Rows from block 4 of a small audio embedding model, named by matrix and row number. Rows with one number belong to one neuron. Each number is 50 + 15 x the weight over its row's rms, rounded and kept within 0 to 99. All counts start at 0.
After each neuron's rows are labels from the 100 clips, of 14848, where the neuron reaches its highest value: "responds to" is what is common among them; "loudest" is the band of the loudest frequency at the time of the peak. Only what is clearly more common there than usual is listed. The data: notes from a synthesiser with random patches. In brackets: how many of the 100, against the usual share in percent.
# fc1: first MLP up (model.blocks.4.ff1.fc1.weight, 384x192), inputs 0-191
# fc2: first MLP down (model.blocks.4.ff1.fc2.weight, 192x384, transposed), outputs 0-191

fc1.49:54 50 50 20 74 35 50 71 50 67 50 50 52 51 50 52 50 40 50 48 75 50 49 50 50 50 96 62 51 39 00 50 52 50 50 68 41 50 50 50 55 50 45 50 61 50 50 68 50 79 13 60 43 60 47 51 38 50 58 50 71 50 53 51 50 64 51 46 65 50 50 50 15 57 41 50 50 50 32 42 50 50 50 50 50 49 50 00 50 36 41 46 48 65 54 52 79 50 50 42 58 50 50 54 51 47 70 42 50 85 50 51 98 48 50 50 50 88 61 50 61 36 54 42 49 67 49 45 75 23 36 56 48 52 43 50 50 47 50 50 74 55 92 99 34 50 51 53 52 75 50 50 59 50 49 57 50 50 50 50 43 45 53 30 39 50 50 54 50 50 49 65 50 49 59 34 59 47 59 50 63 50 40 31 50 54 43 52 50 56 49 50
fc2.49:50 50 50 46 37 49 50 77 49 62 00 50 50 54 51 21 49 46 50 59 68 50 50 50 50 50 55 98 53 64 44 50 50 50 50 49 55 50 49 50 52 50 60 50 50 50 50 50 50 42 99 39 73 62 51 50 67 50 70 50 51 50 26 50 49 23 46 76 51 50 50 42 72 55 54 50 65 50 50 51 50 50 50 50 50 64 50 52 50 50 73 60 50 50 50 41 50 49 50 50 50 50 50 50 57 20 50 43 50 68 50 50 37 53 50 55 50 47 46 51 42 99 44 50 50 50 53 54 50 50 50 54 49 50 44 50 50 09 50 50 80 50 51 63 49 50 52 70 23 41 50 50 72 57 88 49 49 50 50 50 30 52 50 33 25 52 50 37 60 50 50 60 50 47 44 50 45 66 46 50 42 39 22 49 50 53 44 61 16 57 39 45
responds to: glide (54 vs 22.3); bass register (45 vs 22.3)
loudest: 250 to 500 Hz (48 vs 14.1)

fc1.96:50 50 50 49 31 46 50 10 74 48 21 50 46 50 53 48 38 02 50 50 50 50 48 50 50 50 21 45 38 58 86 50 56 50 50 42 24 50 75 50 50 50 51 50 62 50 50 50 50 50 49 45 42 50 51 64 50 50 46 70 50 50 22 50 52 50 50 59 29 50 55 50 50 50 43 50 38 50 48 56 50 50 35 50 50 50 50 99 50 49 53 99 50 64 45 47 50 47 50 50 50 93 50 50 76 48 60 28 50 50 56 50 46 50 50 50 50 62 48 29 73 31 25 42 50 50 70 65 49 37 52 46 80 58 40 50 50 49 50 50 55 58 50 00 50 61 50 84 51 74 43 50 99 49 51 51 25 50 50 50 40 54 50 30 58 34 65 57 58 50 54 50 50 20 70 62 45 51 58 65 29 50 36 99 50 51 31 50 49 47 47 50
fc2.96:50 50 50 77 47 51 50 53 50 49 51 50 73 99 50 87 51 35 50 56 52 50 53 50 50 50 52 84 50 50 56 50 50 50 09 00 50 50 51 50 50 50 50 50 50 50 50 49 50 50 22 50 57 50 48 21 50 50 57 46 45 50 49 47 37 50 53 47 27 50 50 50 56 68 50 50 50 49 50 50 50 50 50 50 50 50 50 50 50 50 53 50 50 44 50 50 47 63 50 50 09 50 50 50 54 50 50 41 50 00 50 50 63 50 50 50 50 99 50 20 50 50 50 42 50 50 32 50 50 51 50 50 52 50 56 50 50 51 50 50 50 50 50 48 29 50 52 38 50 50 50 50 69 58 50 57 50 50 50 50 48 68 88 50 53 50 50 47 50 50 54 50 50 50 50 99 26 00 50 46 70 50 50 50 50 50 46 50 65 50 45 50
responds to: noise (50 vs 10.3); notch (43 vs 19.6)
loudest: 4000 to 8000 Hz (45 vs 19.2)

fc1.116:50 50 50 40 80 85 50 60 45 59 98 50 49 45 07 47 50 80 50 50 63 50 26 50 50 50 54 55 42 55 49 50 34 50 37 47 51 50 05 50 57 50 53 50 81 50 50 45 50 68 47 59 65 50 65 50 50 50 93 99 70 50 35 65 67 50 31 43 41 50 50 66 24 55 47 50 27 50 50 31 50 51 50 50 50 95 50 49 50 50 50 18 50 58 49 51 80 50 50 45 62 59 50 51 38 70 50 45 50 68 49 76 45 36 50 58 50 50 22 27 47 42 50 31 49 50 68 60 99 50 51 36 50 40 37 50 50 15 50 50 20 49 73 46 54 50 85 49 50 53 50 50 95 38 49 44 30 29 50 50 51 46 50 50 42 73 48 47 51 50 50 51 50 64 24 50 44 49 60 50 37 50 72 65 50 46 90 50 53 58 51 32
fc2.116:50 50 50 45 49 53 50 31 50 34 54 50 51 85 00 49 67 74 50 53 39 50 42 50 50 50 49 30 50 61 99 50 25 50 50 79 45 50 54 50 70 50 46 50 00 50 50 27 50 47 31 51 65 67 49 41 50 50 49 47 81 50 50 50 50 51 49 67 43 50 50 50 50 76 44 50 65 50 22 73 50 50 52 50 50 82 50 58 50 50 60 48 50 46 50 57 47 45 50 22 36 49 50 50 82 48 32 29 50 28 55 50 42 50 50 28 50 60 49 00 46 78 50 50 50 50 50 47 28 37 50 50 54 50 53 50 50 49 50 50 50 55 50 54 34 50 79 47 99 64 50 52 69 45 51 36 51 50 50 50 28 57 47 33 50 30 50 51 47 50 28 49 50 50 51 46 49 50 51 63 66 40 00 48 50 31 51 75 56 40 38 50
responds to: noise (28 vs 10.3); inharmonic FM (26 vs 10.1)
loudest: 250 to 500 Hz (34 vs 14.1)

fc1.78:60 50 50 37 56 55 50 59 47 80 15 50 48 52 48 49 50 25 50 73 50 50 75 50 50 50 53 46 51 26 33 50 48 50 95 39 24 50 36 50 27 50 43 50 61 50 50 63 50 75 36 45 60 49 66 53 41 50 50 76 41 50 48 62 57 22 72 55 69 50 50 53 52 45 32 50 24 50 43 52 52 50 99 50 50 14 50 50 50 19 46 49 50 33 47 48 48 40 50 35 36 48 50 51 41 51 60 70 50 93 65 48 46 78 50 81 49 65 88 79 90 50 67 60 50 65 49 51 63 77 54 31 51 40 07 50 50 50 50 50 35 50 43 60 32 50 49 39 17 42 50 50 26 50 41 51 45 49 50 50 50 63 48 53 62 49 53 50 52 50 83 35 50 61 43 24 50 62 46 60 21 51 27 48 50 28 05 46 53 65 33 61
fc2.78:51 50 50 62 38 48 50 06 50 47 55 50 55 53 50 59 43 46 50 66 50 50 45 50 50 53 61 30 49 39 55 50 60 50 59 64 50 50 53 50 54 50 27 50 90 50 50 52 50 49 42 50 28 53 50 48 49 50 47 51 00 50 45 49 48 38 50 59 36 50 52 45 51 83 60 50 53 50 51 20 50 50 57 50 50 15 50 78 50 50 70 49 50 55 56 46 50 50 50 31 50 40 50 49 52 51 45 50 50 79 50 50 52 86 50 79 50 85 18 50 52 56 50 65 50 50 55 53 57 49 56 60 48 51 48 50 50 41 50 50 49 50 51 51 14 50 78 50 03 52 50 50 39 53 12 79 34 58 50 50 99 52 11 47 28 48 50 39 51 50 00 50 50 21 12 71 32 57 49 50 22 53 67 32 46 33 37 71 53 52 65 50
responds to: bass register (57 vs 22.3); low-pass (47 vs 20.4)
loudest: 250 to 500 Hz (41 vs 14.1)

fc1.84:50 50 50 48 49 50 50 38 90 62 50 50 99 42 50 51 50 70 50 50 54 50 70 50 50 50 30 59 51 31 43 50 62 50 50 43 27 50 50 50 60 50 46 50 37 50 50 40 50 38 32 65 35 47 50 29 50 50 52 66 63 50 55 56 50 30 50 53 69 58 50 52 10 50 99 50 50 50 48 52 50 50 70 50 50 46 50 63 50 54 59 49 50 46 46 40 50 50 50 43 44 50 50 50 75 39 50 25 50 81 46 50 56 50 50 48 50 40 56 99 99 47 61 49 50 52 29 39 39 47 50 30 29 55 23 50 50 44 50 50 50 54 50 50 71 50 44 53 28 45 50 50 34 42 71 49 53 54 50 50 50 37 13 52 32 46 41 48 50 50 47 29 50 67 15 50 31 59 61 50 74 64 52 92 17 50 67 49 57 49 47 51
fc2.84:50 50 50 48 53 40 50 47 50 36 99 50 46 46 21 49 61 11 50 50 52 50 50 50 50 50 42 36 36 54 40 50 49 50 50 50 59 50 50 50 38 50 46 50 51 50 50 56 50 15 41 50 48 02 61 28 51 50 60 51 49 50 50 67 49 50 43 62 61 45 50 50 15 83 50 50 99 50 50 51 50 50 63 50 50 00 50 63 50 50 50 38 50 50 45 35 50 49 50 64 60 49 50 50 99 67 55 45 50 50 50 49 49 32 50 18 50 38 24 99 58 52 49 50 50 49 49 52 55 50 50 43 56 50 50 50 50 50 50 50 44 48 53 61 55 50 61 19 50 53 50 50 54 40 49 79 43 50 50 50 42 36 06 34 50 58 50 50 52 50 61 54 50 47 47 50 54 45 49 53 80 50 50 47 00 55 50 50 50 42 72 50
responds to: bass register (67 vs 22.3); inharmonic FM (35 vs 10.1)
loudest: 250 to 500 Hz (41 vs 14.1)

fc1.260:50 50 50 48 46 61 50 38 69 49 33 50 44 41 61 49 51 54 50 50 50 50 30 50 50 50 50 72 50 52 45 50 30 50 44 00 25 50 59 50 50 50 23 50 60 50 50 64 50 46 48 89 53 50 40 52 51 50 50 50 68 50 51 68 63 51 56 95 71 59 50 09 50 60 22 50 76 50 50 45 31 50 74 50 49 44 50 55 50 51 81 41 51 65 54 63 51 34 50 49 38 48 50 39 49 34 51 58 50 81 50 43 40 46 50 48 50 49 43 52 67 48 57 67 50 50 25 81 47 30 50 50 27 54 30 50 50 48 50 50 50 51 50 13 79 50 64 82 50 50 50 50 95 43 48 50 43 39 50 50 49 43 18 30 48 62 50 51 70 50 97 57 50 44 17 50 62 58 43 50 60 42 53 00 50 28 52 56 09 42 52 50
fc2.260:50 50 50 37 65 50 50 39 50 56 20 50 50 49 54 47 50 51 50 14 99 50 50 50 50 50 61 28 00 50 50 50 62 50 53 50 51 50 40 50 56 50 50 50 48 50 50 47 50 50 50 50 55 43 50 50 61 50 47 52 65 50 87 50 53 62 41 44 51 50 50 93 66 50 49 50 50 50 37 51 50 50 52 50 50 50 50 50 50 50 30 49 50 46 50 51 51 63 50 48 51 50 50 47 51 75 50 49 50 43 50 50 50 46 50 40 50 49 62 57 00 62 50 50 50 48 52 67 99 35 50 33 15 50 14 50 50 68 50 50 43 33 50 82 55 50 75 99 49 51 50 42 53 64 75 50 47 50 50 50 49 23 70 55 50 50 50 50 50 50 49 51 50 48 22 42 19 43 51 50 50 99 46 50 61 50 50 49 54 40 99 50
responds to: glide (84 vs 22.3)
loudest: 250 to 500 Hz (50 vs 14.1)

fc1.351:64 50 50 20 52 58 50 49 54 50 69 50 38 48 66 50 39 80 50 61 71 25 49 50 50 50 68 54 00 49 29 50 81 50 50 47 40 50 61 50 50 50 43 50 99 50 50 31 50 49 40 48 42 80 53 41 57 50 45 51 58 50 51 91 79 79 41 42 55 50 50 62 16 39 50 50 66 50 47 66 50 50 43 50 40 99 50 52 50 50 42 47 50 60 16 49 53 49 50 50 49 54 50 71 50 12 50 80 50 48 53 46 54 29 50 50 50 30 42 51 58 43 49 50 50 50 34 29 45 60 50 49 33 46 67 50 50 37 50 50 49 51 50 64 43 50 45 50 68 50 50 50 95 48 44 67 53 51 50 50 43 47 47 40 50 49 50 50 50 50 47 50 50 09 00 52 51 44 57 46 67 50 56 67 50 38 51 50 71 59 49 50
fc2.351:50 50 50 45 43 50 50 50 32 49 77 50 50 00 68 50 50 83 50 34 35 50 53 50 50 50 50 53 50 54 50 50 60 50 50 40 51 50 86 50 52 50 36 50 49 50 50 32 50 50 55 47 74 84 35 43 77 50 40 09 73 50 50 49 44 89 50 77 57 50 50 49 36 48 69 50 42 50 39 57 50 50 99 50 50 76 50 98 50 50 87 63 50 52 50 66 50 32 50 36 50 50 50 50 37 47 50 50 50 38 50 50 64 13 50 61 50 47 39 52 54 38 50 50 50 50 46 65 48 51 39 53 51 49 66 50 50 45 50 50 50 50 50 53 55 50 50 50 50 50 50 50 78 75 34 38 99 51 50 50 50 66 50 68 46 24 56 55 40 50 46 48 50 41 51 50 25 50 24 53 44 77 50 51 53 50 56 50 45 50 00 50
responds to: bass register (56 vs 22.3); pitch class: G# (41 vs 6.8); pitch class: F (34 vs 6.6)
loudest: 250 to 500 Hz (38 vs 14.1)

fc1.336:59 50 59 55 54 50 50 58 49 52 50 50 67 43 78 55 50 43 50 39 48 50 56 50 50 50 29 70 70 79 54 50 50 50 54 65 35 50 50 50 51 50 67 50 50 50 50 45 50 50 99 54 50 44 52 53 48 50 70 45 52 50 00 52 51 49 49 52 99 50 53 50 48 44 50 50 45 50 50 49 50 50 49 50 50 47 50 70 50 43 52 64 51 91 46 62 50 00 50 42 41 54 50 42 57 85 29 50 50 49 31 48 44 71 50 26 50 22 50 49 49 66 50 50 50 51 68 99 50 56 46 55 50 50 23 50 50 49 50 50 50 60 25 52 25 50 58 24 72 82 50 50 16 40 50 48 50 35 50 50 50 47 00 68 53 63 20 42 50 50 53 50 50 49 46 44 50 48 71 46 86 53 01 42 46 18 50 50 41 45 51 50
fc2.336:50 50 50 36 50 52 50 41 56 35 89 50 57 74 50 82 44 50 50 91 21 50 50 50 50 50 66 50 94 50 49 50 82 50 50 49 53 50 55 50 27 50 54 50 50 50 50 46 50 50 78 50 07 53 50 05 48 50 50 50 73 50 32 49 50 53 35 38 43 47 50 99 37 76 43 50 47 50 36 51 50 50 58 50 50 50 50 68 50 50 46 42 50 50 49 53 51 55 50 52 52 54 50 50 22 99 50 49 50 53 51 50 50 50 50 55 50 48 50 50 44 51 50 31 50 50 50 57 50 50 50 73 57 62 24 50 50 49 50 50 48 50 54 52 47 50 57 52 68 48 50 50 37 39 50 50 50 47 50 50 50 76 00 28 50 43 48 70 50 50 54 50 50 50 47 72 53 50 31 50 36 50 51 50 50 50 50 50 00 50 83 52
responds to: bass register (56 vs 22.3); ring modulation (27 vs 10)
loudest: 250 to 500 Hz (32 vs 14.1)

fc1.298:51 50 50 43 40 51 50 54 49 48 66 50 49 49 68 41 46 38 50 00 85 56 49 50 51 50 19 25 50 51 11 50 56 50 50 53 55 50 37 50 31 50 56 50 42 50 50 50 50 88 60 25 37 42 17 48 59 50 61 52 75 50 38 84 56 78 50 60 42 50 50 56 60 50 50 50 61 50 56 50 50 50 53 50 50 48 50 31 50 50 50 50 57 69 56 73 19 52 50 45 47 54 50 50 70 50 41 59 50 82 36 22 49 53 50 49 50 96 47 38 46 34 50 50 50 52 47 44 50 49 57 89 57 48 72 50 50 52 50 50 48 64 50 49 46 50 50 82 64 86 50 50 54 49 32 47 52 57 50 50 39 38 42 50 61 75 51 50 50 50 00 50 50 47 72 69 17 49 56 30 60 50 52 53 50 72 87 00 54 45 54 50
fc2.298:50 50 50 47 00 59 50 10 46 50 14 50 52 50 50 52 48 52 50 37 88 50 48 50 50 50 53 38 50 53 50 50 50 50 55 52 49 50 51 50 44 50 50 50 48 50 50 50 50 50 81 50 48 48 50 51 44 50 50 17 99 50 56 50 57 83 43 50 50 50 50 99 49 54 69 50 58 50 59 50 50 50 99 50 50 29 50 50 50 50 48 39 50 47 50 46 50 60 50 50 49 49 50 33 06 36 23 53 50 51 50 50 56 38 50 48 50 97 50 44 58 51 50 50 50 50 77 50 43 22 63 47 47 52 35 50 50 50 50 50 50 54 49 45 50 50 51 58 18 49 50 50 49 52 44 57 50 50 50 50 94 38 50 46 49 51 50 50 50 50 84 44 50 58 39 50 50 52 53 51 48 52 06 44 51 50 70 38 50 64 51 52
responds to: glide (68 vs 22.3); bass register (49 vs 22.3)
loudest: 250 to 500 Hz (33 vs 14.1)

fc1.184:50 50 44 48 46 50 50 63 51 57 90 50 32 67 67 50 59 92 50 00 33 50 61 50 50 50 54 38 45 63 50 50 71 50 51 32 09 50 39 50 50 50 12 50 45 50 50 51 50 52 58 25 49 49 51 53 58 50 50 69 52 50 52 41 79 24 35 74 21 50 50 63 42 33 52 50 51 50 49 50 50 50 54 50 50 68 50 49 50 49 52 72 62 48 59 49 73 73 50 58 52 50 50 36 14 50 50 83 50 35 42 47 78 47 50 29 50 51 50 47 50 48 50 38 50 47 74 56 61 29 45 49 00 55 61 50 50 54 50 54 52 40 55 50 48 50 38 82 36 50 51 50 35 95 50 47 39 51 50 50 28 50 50 54 38 48 39 72 50 50 60 24 50 59 51 04 65 62 58 50 13 36 43 45 50 99 57 51 53 57 50 07
fc2.184:50 50 50 50 58 53 50 42 54 37 49 50 46 51 50 33 24 58 50 72 35 50 34 50 50 50 50 89 27 50 50 50 47 50 38 49 42 50 49 50 63 50 29 50 50 50 50 60 50 58 52 50 45 87 51 49 48 50 50 49 77 50 46 65 65 00 50 79 69 49 50 45 58 57 50 50 48 50 45 55 50 50 20 50 50 49 50 50 50 50 51 78 50 99 51 53 01 44 50 51 68 50 50 94 52 45 75 00 50 61 50 50 50 46 50 52 50 30 53 50 49 57 50 46 50 50 49 62 49 50 50 25 68 50 50 50 50 07 50 50 52 50 50 10 15 50 49 59 38 25 50 64 49 85 49 70 50 49 50 50 45 51 50 50 51 79 28 51 50 50 50 50 50 50 47 45 59 48 64 50 50 17 51 22 50 55 46 50 96 53 42 50
responds to: glide (93 vs 22.3)
loudest: 250 to 500 Hz (33 vs 14.1)

fc1.223:50 50 50 50 50 32 50 71 70 53 33 50 58 23 51 65 50 52 50 45 50 49 44 50 50 50 21 53 00 66 32 50 67 50 53 50 50 50 61 50 48 50 26 50 49 50 50 52 50 62 69 51 70 42 28 70 51 50 33 58 47 50 23 60 28 57 50 99 39 50 50 45 08 49 54 50 37 50 51 00 50 50 45 50 49 21 50 62 50 50 52 73 50 48 50 50 50 85 50 52 50 33 50 50 47 52 44 77 50 50 50 50 48 52 50 50 50 56 63 39 50 79 50 46 50 50 70 75 41 79 50 62 50 37 16 50 50 65 50 50 37 50 49 52 51 50 54 70 49 55 50 50 50 00 93 51 54 50 50 49 50 34 21 50 50 48 38 50 27 50 35 51 50 65 59 45 49 68 44 45 62 50 15 51 50 69 32 56 49 49 50 50
fc2.223:50 50 50 55 60 50 50 51 46 00 50 50 50 50 37 33 50 54 50 50 53 50 50 50 50 50 48 48 46 99 35 50 49 50 00 50 50 50 50 50 48 50 59 50 50 50 50 48 50 50 50 49 50 58 50 14 43 50 00 50 11 50 50 74 50 50 50 94 51 70 50 50 00 50 53 50 50 50 48 50 50 50 54 50 50 52 50 49 50 50 49 49 50 23 49 50 50 50 50 53 51 50 50 50 38 51 68 50 50 50 36 50 47 47 50 50 50 53 99 71 59 00 50 50 50 50 61 49 50 51 47 50 50 38 66 50 50 51 50 50 30 50 50 50 41 50 31 49 74 50 50 50 00 53 53 50 50 50 50 50 43 51 50 50 47 50 50 50 50 50 49 65 50 45 51 50 50 53 39 50 50 57 50 54 52 92 34 50 60 50 48 49
responds to: bass register (56 vs 22.3); inharmonic FM (46 vs 10.1)
loudest: 250 to 500 Hz (42 vs 14.1)

fc1.16:51 50 50 59 43 50 50 53 56 58 63 50 50 43 42 47 50 00 50 50 25 50 34 50 50 50 50 82 51 16 44 50 47 50 49 41 49 50 46 50 51 50 40 50 46 50 50 26 50 52 40 55 49 51 50 63 38 50 54 99 97 50 48 62 48 42 52 73 14 51 50 51 43 28 67 50 50 50 49 71 50 50 45 50 50 49 50 42 50 50 44 75 50 32 50 59 41 47 50 95 53 50 50 50 50 74 50 99 50 66 50 50 51 56 50 57 50 55 49 43 54 54 50 50 50 60 13 38 70 44 50 43 12 53 50 50 50 50 50 50 50 45 50 47 71 50 50 50 40 50 50 50 41 48 51 59 52 63 50 50 57 50 45 70 57 48 58 50 38 50 50 50 50 49 51 50 50 46 50 56 49 56 25 60 50 54 58 50 38 50 48 53
fc2.16:50 50 50 49 70 56 50 60 50 51 43 50 59 49 51 39 52 45 50 50 17 50 36 50 50 50 50 62 50 51 50 50 69 50 50 51 60 50 85 50 60 50 50 50 48 50 50 50 50 50 38 51 51 47 48 51 25 50 49 35 61 50 52 50 49 49 51 47 45 64 50 50 54 44 42 50 49 50 27 49 50 50 51 50 50 49 50 71 50 50 50 52 50 51 52 33 51 51 50 42 58 50 50 50 50 53 50 67 50 43 50 50 87 57 50 48 50 50 51 06 57 50 50 50 50 50 51 45 99 50 50 46 50 50 50 50 50 51 50 50 49 50 50 50 49 50 63 50 45 50 50 50 56 49 49 62 46 50 50 50 99 50 52 31 49 41 50 50 52 50 50 40 50 45 60 50 48 51 50 50 47 50 12 49 35 31 47 50 70 51 58 50
responds to: glide (97 vs 22.3)
loudest: 250 to 500 Hz (33 vs 14.1)

fc1.7:22 50 50 89 64 66 50 50 51 42 60 50 51 67 44 52 50 53 50 38 50 50 44 50 47 50 50 64 51 51 55 50 50 50 51 25 62 50 98 50 50 50 47 50 52 50 50 50 50 54 49 39 45 49 48 43 73 50 12 41 57 50 69 53 51 60 42 43 50 50 50 63 55 21 42 50 40 50 12 44 50 50 50 50 50 50 50 51 50 50 52 32 51 55 52 50 49 72 50 48 55 41 50 42 57 54 50 55 50 76 50 50 46 51 50 56 50 36 41 51 28 99 50 00 50 18 19 70 50 61 00 55 50 56 51 50 50 62 50 50 56 54 47 67 53 50 50 49 43 38 50 51 50 39 46 45 96 49 50 50 61 44 06 40 39 49 31 50 59 50 38 48 50 77 50 58 44 49 71 36 49 60 51 96 50 30 10 71 45 18 61 50
fc2.7:50 50 50 50 47 69 50 54 50 50 41 50 23 47 64 50 04 26 50 50 32 50 40 50 50 50 75 51 50 26 50 50 43 50 50 48 50 50 62 50 48 50 43 50 36 50 50 50 50 57 99 18 20 50 50 18 29 50 22 49 57 50 57 64 50 56 50 94 44 50 50 69 52 53 62 50 26 50 14 31 50 50 50 50 50 48 50 79 50 50 50 47 50 44 50 26 55 50 50 84 49 31 50 50 78 50 50 49 50 87 50 50 47 53 50 79 50 22 61 60 31 49 55 50 50 50 50 27 50 02 50 48 61 50 50 50 50 50 50 50 37 99 50 53 45 50 54 65 47 47 50 50 89 49 49 46 42 52 50 50 18 50 74 50 62 50 50 50 24 50 85 87 50 51 67 31 50 46 51 50 48 54 72 49 49 49 49 50 22 43 00 50
responds to: bass register (61 vs 22.3); inharmonic FM (49 vs 10.1)
loudest: 250 to 500 Hz (53 vs 14.1)

fc1.293:50 50 50 24 00 34 50 83 44 45 54 50 49 15 99 34 50 26 50 50 50 50 52 50 50 50 48 61 45 50 58 50 49 50 42 39 33 50 50 50 45 50 47 50 39 49 50 60 50 11 51 50 38 50 44 99 39 50 51 62 99 50 39 49 51 46 82 52 52 50 49 33 64 51 36 50 60 50 52 50 49 50 50 50 50 40 50 60 50 50 58 99 49 67 49 55 78 49 50 77 49 52 50 50 45 53 50 65 50 99 50 50 58 63 50 48 50 53 29 69 59 73 46 50 50 50 50 74 62 49 50 58 50 50 46 50 50 49 50 50 49 48 46 41 42 50 50 40 71 55 50 50 39 49 58 44 49 49 50 43 58 54 51 52 50 44 38 51 54 50 45 34 50 41 70 54 48 45 52 33 55 51 50 53 50 43 49 18 57 63 50 46
fc2.293:50 50 50 35 00 50 50 50 50 54 28 50 54 24 23 57 50 64 50 51 00 50 50 50 50 50 53 50 52 44 61 50 52 50 39 52 47 50 51 50 46 50 39 50 50 50 50 44 50 50 50 52 46 44 47 50 63 50 43 51 99 50 33 50 21 57 45 50 50 49 50 63 00 35 63 50 49 50 42 58 50 50 52 50 50 50 50 19 50 50 57 82 50 56 14 58 50 70 50 80 62 52 50 50 32 40 50 62 50 54 62 50 52 50 50 57 50 62 52 47 28 60 50 50 50 50 33 50 99 51 50 25 42 58 50 50 50 50 50 50 50 50 50 30 50 50 63 50 37 48 50 50 51 48 99 63 25 50 50 50 99 50 51 59 85 51 50 48 50 50 50 39 50 43 50 61 49 50 50 50 41 62 50 50 45 32 53 50 57 48 48 50
responds to: glide (100 vs 22.3)
loudest: 250 to 500 Hz (34 vs 14.1)

fc1.85:50 50 50 50 23 37 50 51 53 50 58 50 60 44 54 47 54 60 50 52 25 50 51 50 50 50 29 68 56 81 31 50 50 58 40 33 00 50 49 50 88 50 48 50 49 50 50 70 50 56 41 23 38 75 48 54 50 50 53 48 62 50 52 56 66 56 43 44 50 50 59 43 39 36 42 50 54 50 67 02 50 50 47 50 50 03 50 50 50 50 59 72 58 49 44 44 89 52 50 50 46 45 50 50 42 59 38 49 50 41 35 50 49 51 48 94 50 52 51 59 35 59 45 51 50 35 46 63 99 52 72 34 91 99 51 50 50 50 50 50 73 41 52 50 50 51 50 52 54 37 54 50 38 43 21 24 75 29 50 50 23 41 49 58 52 39 50 62 55 50 45 34 50 51 47 66 75 74 50 50 50 59 62 91 50 53 17 53 42 53 30 50
fc2.85:50 50 50 84 00 54 50 41 50 38 54 50 93 95 41 53 43 51 50 47 10 50 46 50 50 50 71 50 05 40 49 50 49 50 78 49 50 50 51 50 49 50 31 50 39 50 50 64 50 42 57 33 50 00 00 49 51 50 53 52 25 50 48 26 32 49 78 16 71 64 50 49 67 68 50 50 12 50 61 49 50 50 54 50 50 27 50 52 50 50 50 65 50 49 49 48 90 57 50 99 46 50 50 50 32 58 50 52 50 53 41 45 72 42 50 49 50 45 51 52 52 46 50 50 50 50 48 50 55 30 52 43 50 51 64 50 50 47 50 50 33 50 35 48 46 50 17 51 49 35 50 50 50 50 62 44 46 51 50 50 99 49 50 50 75 42 50 50 73 50 55 55 50 39 56 47 70 38 51 53 18 50 51 48 34 53 73 50 50 49 50 50
responds to: glide (78 vs 22.3); bass register (47 vs 22.3)
loudest: 250 to 500 Hz (34 vs 14.1)

fc1.301:51 50 50 56 42 50 50 13 76 70 18 50 54 18 69 99 45 50 50 34 49 60 57 50 50 50 51 48 34 53 73 50 50 48 66 50 56 50 49 50 32 50 56 50 45 50 50 99 50 37 45 53 51 61 34 62 48 50 62 53 53 50 41 58 54 45 49 53 89 50 50 42 51 50 60 50 31 50 60 59 51 50 62 50 50 48 50 50 50 50 50 55 44 46 04 48 49 59 50 47 34 51 50 56 24 50 66 73 50 34 50 41 50 49 52 54 50 49 49 58 42 50 56 51 50 55 58 88 43 77 51 77 33 44 50 50 50 50 50 50 58 77 64 99 50 50 45 69 45 49 50 50 59 60 66 42 00 40 50 50 51 45 39 47 46 50 50 49 84 50 84 56 50 39 59 50 86 21 62 49 50 50 36 60 50 47 57 50 36 44 50 50
fc2.301:50 50 50 54 14 44 50 39 50 41 50 50 55 30 93 49 51 85 50 46 51 50 70 50 50 50 43 50 50 78 51 50 49 50 49 50 09 50 50 50 36 50 50 50 51 50 50 44 50 21 18 64 50 30 99 58 55 50 74 71 46 50 44 00 81 50 64 55 50 62 50 49 20 30 49 50 50 50 23 34 50 50 41 50 50 51 50 56 50 50 61 55 50 60 46 61 50 55 50 50 55 50 50 52 50 21 50 62 50 48 49 50 49 48 50 50 50 64 45 44 49 33 43 43 50 50 30 52 59 91 50 44 78 64 52 50 50 54 50 50 07 52 50 46 53 50 97 50 55 79 50 50 50 14 69 55 52 50 50 50 48 45 50 42 58 42 50 35 50 50 49 75 50 39 65 28 48 19 03 50 39 50 18 89 44 50 54 56 72 51 72 50
responds to: bass register (54 vs 22.3); inharmonic FM (41 vs 10.1)
loudest: 250 to 500 Hz (45 vs 14.1)